config.yaml
train_examples: 48750
image_size: 48
experts_per_token: 2
shared_expert: false
beta1: 0.9
beta2: 0.99
Rows from expert 27 of block 3, named by matrix and row number. Rows with one number belong to one neuron. Each number is 128 + 24 x the weight over its row's rms, rounded and kept within 0 to 255. All counts start at 0.
# up: expert up (model.blocks.3.mlp.up, 64x64x256), inputs 0-127
# down: expert down (model.blocks.3.mlp.down, 64x256x64, transposed), outputs 0-127
up.34 [115 136 123 132  98 106 123  96 105 110 131 130 113 110 111 154 137 142 121 107 126 119 109 114 108 108 170 104 159 133 173 127 124 137 120 109 174 132 113 137 133 150 121 123 172 138 108 130 115 176 108 141 133 114 149 148 121 138 134 114 102 178 163 158 128 179 109 140 136 136 133 134 110  86 104 115 119 136 116 168 190 126 122 110 136 127 145 130  96  98 127 153 172  99 145 105 120 137 135 123 136 112  97 174 104 154 124 137  88 101 132 111 120  74  85 147 100 134 108 148 125 114  98 135 134 169 134 162]
down.34 [147 162 152 148  88 158 128 116 146  85 140 172 109 126 144 108 169 126 150 127 128 118 122 104 151 114 131 137 136 129 145 115 119 166 142 105 137  90 128 144 137 132  97 123 119 141 106 131  63 120 161 140 124  81 129 141 128 144 149 157 129  94 109  77  70 132 130 127 109 116 128  96 167 106 130 107 134 112 122 127 147 148 117 142 119  97 130 129  84 149 125 117 129 125 111 120 165 118 105 145  82 144 163 104 148 120 165 168 110 107 128 114 110 154 137 126 163 101 146  92 154 146 122 132 119 166 143 112]
up.35 [ 73  95 126  89 134 112 107 106 158 137 133 140 118 109 173 163  96  71 150 106 160 121 120 138 110 118 119 138 104 127 145 111 138 132 115 108 134  90 113 162 141 121 127 180 130 145  93 153 161 138 124 165 158 137 116 156 116  70 140 103 200 130 135 151 139 128  85 128 110 105 156 152 157  50 115 136 144 133 109 125 123 117 182 129 134 163 101 125 154 134  99 151 173 146 143 115 109 119 170 116 116  97 141 141  77 125  74 138 125 100 156 165 129 110 147 117 132 124 100 153 139 125 118 146 107 152 109 128]
down.35 [105 137 137 130 108 127 125 134 138 162 132 102 138 118 123 100 146 135 127 101 142 123 126  94 167 113 107 136  95 112 153 130 162 137 162 159 102 122 123  89 162 150 107 107 128 129 148 156 142 170 109 129 130 104 141 109 127 124 148 140 137 155 171 138  84 133 100 121 133 122  93 117 121 156  99 163 104  88 117 102  79 107 147 105 113 159 133 146 123 127 115 114 122 173 125 122 139 135 177 110 118 158 104 119 130 128 172 121 149 104 157 143  60 122 115 121 144 124 112  90 156 111 137 141 127 190 107 126]
up.36 [164 106 121 157 100 112 143 117 133 122 110  77 115 124  97 132 145 132 149 140 127 127 114  93 129  82 154 118 133 131 131 124 130 137 166 140 236 149 127 104  73 186 138 101 147 146 148 106 135 127 106 133 125 143 137  87 121 141 116 161 102 178 164 128 135  72 152 118 123 132  87 165 127  84 107 127 124 145 153 130 190 141 156 109 126 119 124 117 148 114 154 141 104 124 136 140 118 137 169 158 181  77 153 136  93 129 109 146 143 114 131 155 108 117 122 131 130 143 105 125 119 125 113 136 122 109 158 143]
down.36 [128 193 137 166 111 130 120 132 121 125 107 127  83  87 146 121 132 132  98 169 167 136 145 110 118 116 124 124  78 122  87 117 129  71 135 146 186 136 138 136 139  94 144 112 121 133 136 137 104  84 125 123 150 105 102 134 108 113 123 101 120 149 143 114 103 146 146 110 129 153 123 121 160 118 153 158 130 141 132 119 113 115 117  82 102  91  96 119 117 151 162 102 118 104 144 115 142 137 107 128 102 124 142 111 167 129 149 165 198 161 135 145 123 114 125 104  95 139 152 114 149 153  99  85 151 171 172 135]
up.37 [126 106 148 158 138 139 135 128 173 159 160 119 133 143 165 131 136 109 196 138 121 142 124 109 112  78 155 112 128 143 109 145 116 143 115  94 152 169 109 162  91 151 106 119 121 212 158 118 111 147 134 127  98 136 131 110 135 150 110 119 159 132 124 108 129 118 162 149 118  98 132 113 105 110 151 103 152 102 144  91 122 148 135 133 127  94 136 120 127 107 146 146 120 118 106 136 130 139 141 141 207 128 118 128 111 143 145 130 148 103  86 134 129 126  83 137 105 136 125 126  89 120 143 128 120 104 115 148]
down.37 [105 117 100 189 136 110 116 130 109 136 119 134 104 161 147  90 124 120 159 114 105 121 115 103 153  93 146 143 151 135 166 106 156  91 118 136 127  99 105 123 159 159 120  70 169 122 124 159 135 142 119 121 155 139  86 125 144 112  91 115  95 105 172 119 117 156 164 137 171 147 138 157 149 106 106 129 175 183 112 117 129 145 135 123 125 154 116 150 152 150 108 131 159 129 101 161  98 115  89 110 124 120 115 144 116 133 133 152 106 111  94 136 112 124  91 132 112 108 129 108  89 142 125 116 117 135 146 136]
up.38 [ 67 154  83 105 119 107 132  88  75 137 101 111 135  99 144 132 112 165  99  94 127 179 124 110 113 143 139 130 109  81 123  97 140 123 150 117 100 115 124 121 128 126  50 148 144  82 185 119 107 157 153 119 163 123 156 141 124 175 126 103 113 124 102 131 132 145  99 153 134 130 126 155 129 131 129 104 149 146 154 145 104 118 130 177 125 159 113 168 134 137 104 138 117 122 134 128 120 105 142 115 124 113 101 133 123 134 142 143  95 145 105 113  86 129  98 114 120 128 136 171  88 138 143 124 145 134 103 143]
down.38 [126 132 134 143 120 138 150 123 152 101 128 105 135 133 100 145 105 116 146 132 105 164  99 101 150 135 155 120 126 123 147 151 128 133 128  91 144  79 149  85 148 188 120 105 113  91  69 119 142 155 107 155 109 148 130 143 100 152 135 112 132  88 142 142 114 103 113 110 140 117 132 120  89 118 144 213 131 106  90 137 138 109 139 145 140 170 154 116 186  89 110 117 140 113 150 168 113 126  87 128 143 104 121 129 112 101 162 107 114 129  76 116 123 112 135 133 120 100 104 122 103 125 153 125 171 113 110 134]
up.39 [119 165 158 109  93 100 136 144 113 128 125 169 131 160 116 111 112 136 138 162  98 152 168 122 145  70 129 143 105 187 162 118 152 122 146 116 201 123 134 111 139 122 131 125 194 107 160 112 103 164 111 106 162  93 121 119 137 109 126  73 116 130 113 116 149 134 148 129 151 140  75 172 123  92 123  92 140 128 110 126  86 120 126 131 134  61 150 115 122  98 130 120 123 144 128 129 136 137 136 120 136 154 109 133  93 149 144 151 150 175 125 119 167 155 139 117 140 139 156 150 134 121 121 112 162 147 131 103]
down.39 [143 161 139 109 118 116 139 164 163 155 116 134 121 112 120 144 126 183 158 148 183 135 150 109 119 118 121 144  83 118  96 159 137 138 144 147 169 120 116 109  93 147 100 150 103 131 146 126 136 129 141 198 137  54  97 115 135 122 126 156 149 118 107 165 126 118 133 100 123 152 141 107 158 126  98 160 112 130 120 130 125 121 148 165 135 110 168 164 119 113 125 149 127 147 130 102 132 120  64 130 154 171 121  81 135 140 164 121 124 127 173 138 149 120 130 114 123 143 170 122 105 125 132 133 124 143 124 117]
up.40 [164 138  70 103 113 103 122 117  85 123 115  90 131 113 100 123 112 163 127 130 145 120 169 117 126 114 120 109 114 134  68 175 128 137 129 130 120 161 109 168  61 100 132 125 120 160 143 114 100 136 121  93 167 136 101 154 112 164  98 132  99 128 131 100 136 137  84 149 117 164 152 141 116 117 133 130 116 149 124 129 120 118  88 148  79 121 130 156 121  80 110 162  65 138 147 118 140 130 128 114 111 132 110 131 136 118 165 138  81 119 120 143 105 128  98 100 141 157 147 112 127 152 120 169 131  98 123 145]
down.40 [114 120 112  92  95 149 140 121 123 123 112 122  90  91 136 123 150  87 109 144 124 131 136 132 123  84 133 137 100 109 141 122 140 152 117 127 129 121 133  60 120 150 114 157 150  96 147 141 141 133 118 107 154 147  97 136 132 156 161 116 147 159 191 129 133 127 139 135 129 109 113 157 114 153 183 206  91 160 147 108 127 116 115  89  92  84 124 116 160 135  70 109 168 136 160 166 121 127 142 112 110 111 108 111 123 142 148 135 144 102  72 130 137 172 112 112 141 115 142 136 125 137  81 144 118 131 108 164]
up.41 [137 109 106 168 155 124 157 123 153 125 148  58  99 129  96 153 167 132 153 123  98 141 157 141 122 125 120 100 127 141 116 112 138 143 174 134 154 123 111 135  89 146 145 114 146 141 130 110 141 137 128 130 121 130 151 129  81 145 144 150 101 132 112 141  97 116 125 137 126 119 117 150 106 112 103 121 174 124 148 135 140 123 128 103  97 132 115 114 122 112 158 153 155  98 151 159 142 123 163 131 121 138 119 112  57 147 136 179 116 114 116 148 155 145  80 129 130 146 136 113  89 131 118 116 133 162 141  97]
down.41 [136 143 170 114 124 110 122  78 133 141 175 107 159 141 120 150 124 140 133 124 118  85 135 102 134  91 110 137 115 103 126 175 101 136 146 151 130 155 112 111 130 134  94 113 131 101 109 127  87  99 110 124 155 139 153 151 153 122 113 108  91 132 112 169  90 144 121 157 108 152 199 137 106 112 158 125  96 132 139 109 122 110  86 129 158  90 142 101 103 141 130 149 115 156 104 110 135 150 109  95 123 133 127  81 126 104 145 103 152 138 146 123 122 119 101 121 115  87 149 109 145 153 111 121 116 116 155 124]
up.42 [105  80 107 109 129 109 121  85 180 117 171 106 141 146 115 115 143 114  94  79 100 153 143 161  99 119 129 112 124 155 176 143 123  93 134 120 135 166 131 123 106 151 112 108  85 164  86  97 110  70 128  86 112 161 187  88 136 158 129 129 130 145  98 143 106 107 114 146 120 131 121 109 116  99  96 125 143 131 163 114 122 174 107 127 157 178 122 145 132 121 105 135 127  96 172 138 117  86 156 142 165 146 128 174 141 119 181 111 149 137 127 118 106 121  97 151 104 109 143 131 131 100 125 133 137 147 143 150]
down.42 [ 91 130 113 120 147 152 124 127  97 119 158 117 122 107 163  90 112 116 126 127 141 138 114 124  84 126 103 138 152 132 156 172 141 143 127 124 130 116 104 131 109 124 113 128 196 163 143 132 123  75 156 135  85 159 177 116 125 129 119 121 122 110 148 129 155 135 110 136 128 119 111 174 158 136 151 125 153 151 140 124 107  84 108  82  91 160 128 141 153 149 113 139 128 154 142 154 138 148  95  95 103 122 143  84 108 141  82 127 114 119 140 103 176 185  94 120 111 131 124 108  87 153 129 133 103 123 108 151]
up.43 [160  84 113 159 129  92 131 112 130 135 126 101  91 134 114 111 160  98 132 171 134 161  98  95 171 104 154 129 132 108 140 146 105 129 122 106 213 139  97 125 122 121  86  89 121 154 135  96 116 102  98 176 124 124 101 134  89 130  73 106 139 195 141 116 136 121 118 155 166 106 107 171 136 108 117  93 146 137 137  89 172 161 144  91 138 105 140 111 162 146 136 119 142 113 127 143 157 140 145 150 160 115 135 143 148  97 102 126 134  91 111 100 127 104  96 170 120 155 132 119 104 143 120 129 103 133 158 100]
down.43 [ 89 125 135 159 112 170 129 148 159  88 140 167 128 101 162  87 168 100 137 168 148 140 116 109 125  53  81 131 200 110 147 121 153 130 122  97 143 120 159 119 127 147  93 127 133 103 111 110 117  78 140 137 170  98 113 158 128 119  92 111 122 124 113 138 105 109 103 121 105  99 109 163 111  82 104 193 139 101 119 121  88 135 113 115 128 108 130 137 117 136 125 119 142 149 148 126 102 133 103  96 123 124 139 116 172 171 116 155 151 115 100  98 116 128 148 108 121 140 119 119  74 149 117 144  91 118 138 112]
up.44 [ 95  96 107 142 123 112  99 141 165 172 167  96 132 125 144 139 137 125 130 139 145 108 125 109 119 115 171 111 108 143 138 103 132 113 136 123 175 163 127 181 129 135  92 121 119 146  92 129 109 149 147  73 125 164 171 107 116 122 157 110  92 158  94 126 129 124 143 188 149 104 132 117 120  96 117 132 149 115 140 124 135 108 146 145 140  75 137 181 122 175 138 116  96 142 146 139 157 135 173 133 109 119  88 147 102 135 150 149 134 155 130 103  85  92 123 135  90 122 147 131 138 124 122 147 118 119 105 141]
down.44 [134 122  93 115 124 123 128 153 165 123 126 105 134 167 166 131  94 108 144 152  99 162 125 169  95 120 138 143 125 107 101 175 135 184 120 138 200 124 137 127  98 126 102 147 131 132 130 114 129 131 130  83 113  99 133 164 155 143 147 113 172 130 121 164 156 105 109 138 153 164 128 128 154 128 117 210 129 117 112 126  69 117 130 177  83 123 103 132 160 148 106 123 132 156 172 142 108 143  97 119 139 115 135 107 127 135  88 158 142 185 106 123 141 142  97  93 127 108 115 104 128 151 130 129 109 137 114 131]
up.45 [152 164 129 150 111 114 137  69 124 115 117  70 120 152 130 152 120 152 158 126 112 123  96 132 157 124 156 119 104 119 123 114 111 135 154 137 117 113 109  97 113 109 132 121 134 154 125 158 127 102 138 154 154  77 153 118 101 114  96 152 105 138 159 115 129 122 135 120 127 139 130 172 112  97 132 107 117 148 145 117 169 106 148 121 127 103 149 165 144 121 133 124 125 147 116 118  70 168 108 126 135  97 115 122 120 121 166 137  99  90 163 148 153 145  90 111 125 145  98 121 112 122 112 155  96  90 137 160]
down.45 [135 119 153 120 183 114 140  98 112 148 139 132 126  96 131 120 149  95 138 118 145  74 130 121 162  82 158 115 169 115 156  93 122 111 143 153 122 170 155  94 177 147 124 101 108 145 142 114 124 110 132 115 136 118 117 122 126 160 138 142 139 123 153 109 178 169 152 153 147  90 102 122 150 149 145 110  93  86 109  91 135 153 125 150  98 129 169 134 110 147 119 148 116 155 123 113 183 118  91 146 146 128 109 111 156 130 117 148  82 140 149 167 123 117  93 158 139 128  99 116 164 130 140 100 117 133 156 114]
up.46 [ 65 119  92 146 147 102  91 113 141 137 133  87 132 101 143 133 121  89 125 128 140 139 116 125 102 135 143 117 156 140 118 130 143 151 140  92 156 118 129 151  78 152 121 112 136 170 104 117 142 152 143 101 138 177 159 160  94 132 120 138  68 166 121 124 124 131 109 164 163 158 159 132 167 111 103 140 129 127 146 120 116 131 101 105 156 110 141 106 143 170 122  86 103 142 144 129 131 127 172 114 100 113 123 181  88 141 151 147 106  99 124 137 121  94 123 119  98 123 163 136 104 148 128 126 127 109 142 121]
down.46 [109  97 135 124 141 115 117 132 110 169  89  96 112 127 165 101 121 157  99 150 116 111 140 124  95 128 133 156 118 106 136 150 132 113 129 138 168 120 118 117 164  95 112 129 148 159 116 107 161 129 172  76 129 128 126 100 142 125 133 108 148 150  73 186 161 147 137 132 129 148 117  98 142 141 159 119 104 166 119 158 116 136 154 169 127 125 123 101 170 155 121 146  82 141  89  99 144 162 124 115 121 103 130 128 138 129 146 120 138 125 162 137 143 143 112 137 143 125 162 107 119 109  83 153 168 116 129 136]